config = dict(
    loss='l1',
    arch='unet',
    blocks_per_level=1,
    block='basic',
    beta2=0.999,
    eps=1e-10,
    batch_size=128,
    lr_schedule='cosine',
    warmup_steps=1720,
    weight_decay=0.04,
)
Rows from block 2 of a small spectrogram enhancement model, named by matrix and row number. Rows with one number belong to one channel. Each number is 128 + 24 x the weight over its row's rms, rounded and kept within 0 to 255. All counts start at 0.
After each channel's rows are labels from the 100 clips, of 14976, where the channel reaches its highest value: "top examples" is what is common among them. Only what is clearly more common there than usual is listed. The data: drum patterns on synthesised drum kits.
# convs0: first 3x3 conv (model.enc.2.0.convs.0.weight, 96x96x3x3, each kernel summed), inputs 0-95
# convs1: second 3x3 conv (model.enc.2.0.convs.1.weight, 96x96x3x3, transposed, each kernel summed), outputs 0-95

convs0.18 [168 124 154 129 120 112 150  91 121 120 103 142 113 181 130 100 114 137 123 165 113 110 148 170 135  97 111 107  99 130 150 141 114 147 128  95 126 172 148 150 150 126 128 146 141 108 107  78 164 170 135 169 137 156 118 159 152 115 113  99 130 113 121 126 116 109 109 152 110 139 117 152  90 138 103 197 123 147 137 123 164 136 114 125 134 147 151  90  84 105 123 124 181 132  92 120]
convs1.18 [100  94  95 118  93 164 151 131 114 119  97  95 146 133 139 179 148 109 161  75 109 112 136 108 110 120 114 154 170 158 116 114 137  94 103 141 130 134 121 104  86 103 118 138 142 152 121 177 120 108 134  83 127 127 139 105  99 146 138 152 136 141 128 109 141 111 152 112 137 114 115  94 145 112 173  89 120 128 107  99  90 136 118 106 162  99 122 161 104 159 127 120  65 131 135 107]
top examples: thin (high-pass); clap

convs0.62 [119  93 120 125 154 111 187 119 131  71 160  90 112 109 127 115  90 156 155 106 139 140  89 141 157 121  96 102 170 113 125 118 129 112 123 165 121  86 128 115 170 133 125 123 132 146  97 154 139 151  97 141 122 116 123 130 141  79 131 169 130 147 129  97 140 165 137 124 136  73 160 124 155 133 157 138 110 117 101 142 109 108  97 140 148 107 119 109 169 140 106 126  80 145 109 106]
convs1.62 [159 180 127 156 151 137 148 137 121 125  94 141 143 140 137 105 149 108 134 139 126 101 130 120  87 110 164 124 121  92 132 103 148 118 106  83 143 132 151 158  94  91 118 151 144 103 153 113 125 106 161 163 163 172 143 113 122 152 137 127 117 110 131 162 149 147 139 133 107 101  56 150 119 124  89 156 130 162 154 113  95 148 132 118 112 131 138  82 107 115 115 127 171 115  75 131]
top examples: clipping; text has "clipped"

convs0.23 [130 136 114 112 108 115 154 120 154 106 107 130  91 131  98  76 167 110 135  83 107 106 111 148 148  86 121 143  74 130 124 118 133 128 116  99 134 142  90 136 116 173 132 127  89 172 150  95 106 119 130 116 103 114 123 147 148  79 103 152 140 109 129 112 133 120 109 135 127  74 106 149 101 153 128  90 153 110 189 112 122 153  91 118 127 128 123 110 114 116 100 106 101  81 131 121]
convs1.23 [116 100 150 131 138 117 159 114  66 157 122 115 160 153 117 164 113 156 163 148 118  90 118 113  68 159 129  98 162 117 169 116 141  99 130 113 129 156 140  94  83 119 131 144 156 123 104 170 120 113 124 188 135 147 130 125  99 178 111 156 145 129 129 175 136 123 103 112  94 141 124 120 124 127 148 130 106 146 118  82 111  89 148 125 109 128 137 101 116 158 123 141 152 133 112 125]
top examples: clap; thin (high-pass)

convs0.14 [159  77 148 159 146 151 138 114 120 148 118 140 111 138 125 111 127 113 141 150 118 142 154 151 137 114 135 109 107 117 137 131 139 138 180 132 138 129 157 143 117 126 151 135 149 126  41  97 148 134 111 170 150 118 132 125 147 142 143 107 117 122 130 125 123 108 117 104  53 166 144 162 103 159 121 177 137 128 143 110 156 124 149 143 129 160 132 125  85 118 158 114 170  95 177 103]
convs1.14 [135 108  89 142 109  49 137 138 132 120 136 127 156 117 127 110  90 106 123  87 104 138 121 117 121 111  82 133 122  98 137 114 128 105  89 111 123 105  99  91 106 104 108 144 110 109 121 129 127 131 154  63 136  97 121 125  97  95 143 131  76 136 124  79 118 141 148 133 141 117 137 126 103 160 141 113 134 115 128 116 103 130 115  84 135 127  82 136 106 142 124  98  83  93 119  79]
top examples: thin (high-pass); clap

convs0.19 [104 102 115 110 146 114 126 108 113 105 124  93 128 134  95 106 112 130 133  99 171 113  87 105 133 132  98  99 152 103 131 101 141 114 142 132 141 122  95 130 121 137 117 130 102 124 136 174  93 143 124 129  85  83 131  87 137 106 122 153 130 172 139 111 164 142 109 163 155  93 125 123 188 138 151  69 107 127  93 143 118 117 106 124 149 117 120 119 133 176  87 146  86 130 139  84]
convs1.19 [196 179 160 136 134 152 135 196  99 154  92 140 136 139 122 106 141 127  78 137  93 117 143 131  84 119 164 151 120 120 141 128 134 106  82  92 129 135 140 130 140 116 120 106 131 125 137  88 137 109 197 145 141 129 123 111 130 159 129 125 119 136 121 139 146 108 132 106 139  99  74 133 100 151 134 126 118 135 141 163 133 126 125  76 109 113 152  88 122 131 161 119 117 103 111 128]
top examples: clipping; text has "clipped"; pink noise

convs0.32 [101 135 126 125 141 137 130 110 158 135 109 159 138 174 154 147 190 129 137 116 148 133 159 143 129 152 119 101 108 187 162 109 157 136 148 137 125 217 111 129 116 115 149 134  83 127 141 115 117 155 144 101 122 158 146 140 109 129 132 107 140 113 125  82 123 103 139 163 124 115 118 151 125 135 103 108 137  98 129 157 134 161 109 131 157 164 112 142  80 136 118  97 109 112 136 180]
convs1.32 [154  93 117 137 118 140 133 126 127 159 131 118 145 131 125 133 120 112 156  91  59 138 142 129 146 161 109 103 128 140 103 144 124 113 122 159 113 153 138  98 114 121 122 138 151 175  70 184 150 103 125 144 140  86 118 106 134 129 144 128 113 114 124 151 108 115 134  94 119  92 159  93  91 101 182 126 157 102 119 116 152 127  84 132 141 102  81 108 128 104 138  79 134 115 123  91]
top examples: clap; thin (high-pass); clipping; text has "clipped"

convs0.15 [168  90 132 126 104 123 114 104  77 127 126 108 110 122 108  89 113 164 115 149 109 105  98  99 107 137 117  90  77  90 114 120 115 140 115  69 132 102 133 142 123 140  85 133 155  71 135 104 153  99 134 125 137 136 119 129 123 106 102 116 128 135 130 141 132 148 115 128  95 150 120 129 122 120 129 182 104 152  93 133 137 130 115 105  99  85 150  70 147 116 122 153 127 108  76 109]
convs1.15 [142 128  90 112 154 145 127 159 172 141 131 129 131 112 115 142 144  96 129 129 146 110 123 159 134 120 113 177 133 159 149 158 161 121 105 142 118 113 120 104 121 155 147 114 106 162 123 111 129 109 107 113  98 107 159 129 151 153 111 146 162 141 146 114 132 125 109 140 196  82  89  98 177  87 102  87 157 138 160  85  83 161 124 155 163 111 108 130 136 139 149 132 121 123 160 108]
top examples: thin (high-pass); march; clipping

convs0.40 [140 171 144 135 141 128 161 140  83 114 152  80  95 125 119 124 130 165 170  79 166 142 105  83  92 158 115 133 145 110 121 123 142  99 180 126 150 116 133 149  96 146 127 159 109 142 166 173 124 140 135 169 118 104 126 120 153 132 142 134 158 150 139 142 150 135 118 155 150 151 149 113 150 158 158 143  75 131 138 126  91 123 153 129 161 140 139 137 136 169 119 138 143 159 158 143]
convs1.40 [161 139 107 106  91 130 139 156 142 110  95 137 130 117 109  98 126  89 167  81 100  97 141 142 113 107 176 151 102 114 113 125 144 118  91 140 129 132 109  78 115  73 136  80 131 134 146 136 144 101 147  85 136 117 126 140  88 100 100 125 116 143 139 113 130 117 122 124 157  79  97 111 137 104 131 112 147 121 137 101 123 133 105 106  86 100  90 117  84 127 132 111  94 100 101  99]
top examples: clipping; text has "clipped"; clap

convs0.22 [115 165 119 110 143 138 155 122 153 107 124 132 119 160 142 108 185 128 135 142 149 121 141 131 126 109 124 129  78 171 153 110 151 146 129 121 121 201 106 130 121 123 158 138  92 135 149  83 129 146 118 132 113 132 129 136 103 132 118  80 145 107 126 104 118  97 129 190 143 157  93 152 119 136  88 121 118 119 156 145 146 137 114 152 157 179 141 141  62 122 106 111 122 113 138 168]
convs1.22 [145  86 114 127 110 125 106 131 126 155 130 126 147 138 122 148 115 112 144 102  47 132 129 135 153 164 100 105 150 137 102 130 122 116 142 147 131 150 130 119 104 133 124 144 145 144  74 206 139 107 145 141 136  87 123 120 135 116 143 117  92 118 126 149 120 111 132  91 111 101 177  90  81 110 176 119 160 112 113 118 152 132  91 122 124  93  89 103 113 118 142  96 127 120 126  92]
top examples: clap; thin (high-pass); clipping; text has "clipped"

convs0.13 [138 146 112 111 136 154 153 102 194 101 120 161 103 141 113  70 149  98 137 119 135 112 132 162 162 126 135 123 122 140 171  98 158 154 112 105 140 137 112 143 125  93 134 137 107 144 134 126 105 138 142 104 126 177 148 143 112 115  92 126 134 110 136  72 120 114 119 157 156  99 109 157 114 157 104 123 152 115 164 141 148 146  84 158 156 134 116 112  74 124 106  93 106 110 134 165]
convs1.13 [146 107 106 147 100 123 141 123  98 166 146 116 168 132 146 144 133 121 159  95 103 133 131 114 108 148 120 123 149 105 112 130  94  99 180 149 123 128 163 120 116 120 116 176 176 124  99 182 151 118 110 163 147 116  81 118 120  96 136  95 132 100  85 143 113 126 128 104  95 122 138 100 117 152 200 116 139 102 119 129 115 149 127 125 116  99 103 118 145 143 172  91 138 125 119  93]
top examples: thin (high-pass); clipping; text has "clipped"

convs0.38 [144 115 101 148 102 162  79 101 102 141 105 129 177 109 154 117  62 121 101 116 135 124 124 124 121  99 124 109 105  89 125 127  92 121 136 131 114 138 139 107 150  79  92 113 165 106 138 128 149  90 157 103 155 162 109 150 144 123 134  99 111 143 120 124 129 142 168 108 122 150 120 115 140 108 115 119 117 118 133 118 120 158 115 110  93  91 106 150  74 138 161 142 112  67 106 103]
convs1.38 [180 122 112 106 185  97 113 160 118  94 138 122 109 116 118 119 116 105 108 178 146 123 102 150 119 142 129 124  75 142  99 128 138 119 109  85 135  93 139 120 137 169 150 129 117 128 113  95 158 134 114 176 128  71 122 107 128 111 140 101 127 145 141 146 117 137 110 139 119 138 112 119 135 163 129 135 122 132 139  68 158  77 161 129  70 126 133  83 129 137 144 136 158 127 146 107]
top examples: thin (high-pass)

convs0.77 [110 156 130 119 171 153 143  97 172 133 135 148 148 181 142 109 151 105 143 151 119 135 163 156 141 132 122 106 134 153 148 111 153 135 153 143 120 178 140 125 141  91 159 139 110 154 119 126 128 164 118 156 124 139 141 144 179 107 118  61 116 108 119 102 106  91 116 158 117 150 128 134 103 137  93 138 134 113 143 135 153 125 121 163 140 166 122 118  53 103 121  97 132 136 123 168]
convs1.77 [158  94 113 163  97 100 134 150  81  92 146 128 115 152 110 153 113  92 115  95  94 122 117 106 127 127 137 134 151 100  67  99 102 104 136  88 121 117 134 115  94 139  88 144 170 112 139 157 129 115 133  97 133  80 110 115  92 144 172 149 102 121  94 155 118 124 121 122 133 159 140 115 128 174 147 114 130 132 124  99 119 153 128 113 110  95 136 106 124 137 140 109  96 118 118  66]
top examples: crash cymbal; thin (high-pass)

convs0.26 [128 104 123 110 144  95 123 106 117 139 106 100 118 121 100 106 103 143 144  88 172 103  92  87 132 155  83  87 132 100 145  78 132 115 167 117 153 115 101 142  98 131  95 147 111 105 146 169 112 116 130 146  97  89 124  86 152 127 128 135 127 172 141 116 162 127 102 157 138 131 125 115 177 119 161 102 108 138  89 158 119 126 124 123 143 116 121 115 127 189  97 147 135 137 148 112]
convs1.26 [184 148 131 105 122 156 124 204 117 135  97 148 139 124 103  75 113  99 100 118 101 118 133 158 101 121 164 156 101 130 136 143 151 121  69 112 132 128 112 105 152 119 140  92 115 135 133 120 143 104 176 112 138 107 121 116 101 130 107 115 131 139 137 118 135 108 112 128 160  79  90 113 121 130 142 117 140 120 142 127 151 123 113  80  85 113 120  97 107 119 160 107  95  83 105 105]
top examples: clap; reverberation; text has "reverberant"; text has "room"

convs0.45 [137  75 160 148 145  73 127  91  75 110 130 103  86 129 132 127 117 155 133 161 121 134  96 109 110 139 101  50 101  88 112 110 121 135 130 113 131 117 153 149 120  97  94 149 137  91 100 109 140 141 121 127 138 127 120 108 118 115 149 107 112 141 128 135 131 124 132 144  92 146 119 143 135 133 122 173  97 153  80 111 159 100 123 111 101 117 156  92 142 125 130 144 126 135  84  84]
convs1.45 [120 128  97 116 139 185 137 141 163 119 141 127 117 110 153 131 143 103 142  98 135 152 129 149 158  90 127 172 138 152 122 142 146 123 104 136 108 107 129 103 142 151 147 124  90 163 131 100 136 112 110 116 113 126 150 134 136 147 144 105 166 124 139  95 118 133 142 131 190  92  96 109 155  69  71  85 154 130 145  90 116 170 107 156 134 118  83 156 142 107 151 110 114 130 151 142]
top examples: thin (high-pass); pink noise; clipping; text has "clipped"

convs0.36 [150  75 154 133 146  84 167 113 110  70 129  95 111 157 134 114  98 135 137 165 120 141 108 116 118 131  83  87 122  72 115 104 121 134 123 135 140 114 155 142 125  80 107 130 146 124 107 138 150 162 100 142 147 124 121 107 127  83 122 115 105 124 128 116 122 127 121 124 118  89 115 130 101 133 117 199 116 169  84 128 136  92 114 126 133 105 159  89 104 110 126 144 118 152 108 109]
convs1.36 [105 112  95 129 113 141 168 116 158 101 121 134 144 117 149 122 162  95 170 111 118 112 150 137 123  96 157 164 141 137 128 104 139 129 112 139 129  83 146 139  99 148 144 160 120 129 139 137 109  98 132 100 126 149 134 135 127 144 144 100 163 100 130  85 134 139 166 152 141 101  64 118 179  81  97 105 153 151 163 105  76 194 118 133 129 124 107 155 121 108 116 115 114 119 118 126]
top examples: thin (high-pass); clipping; text has "clipped"; pink noise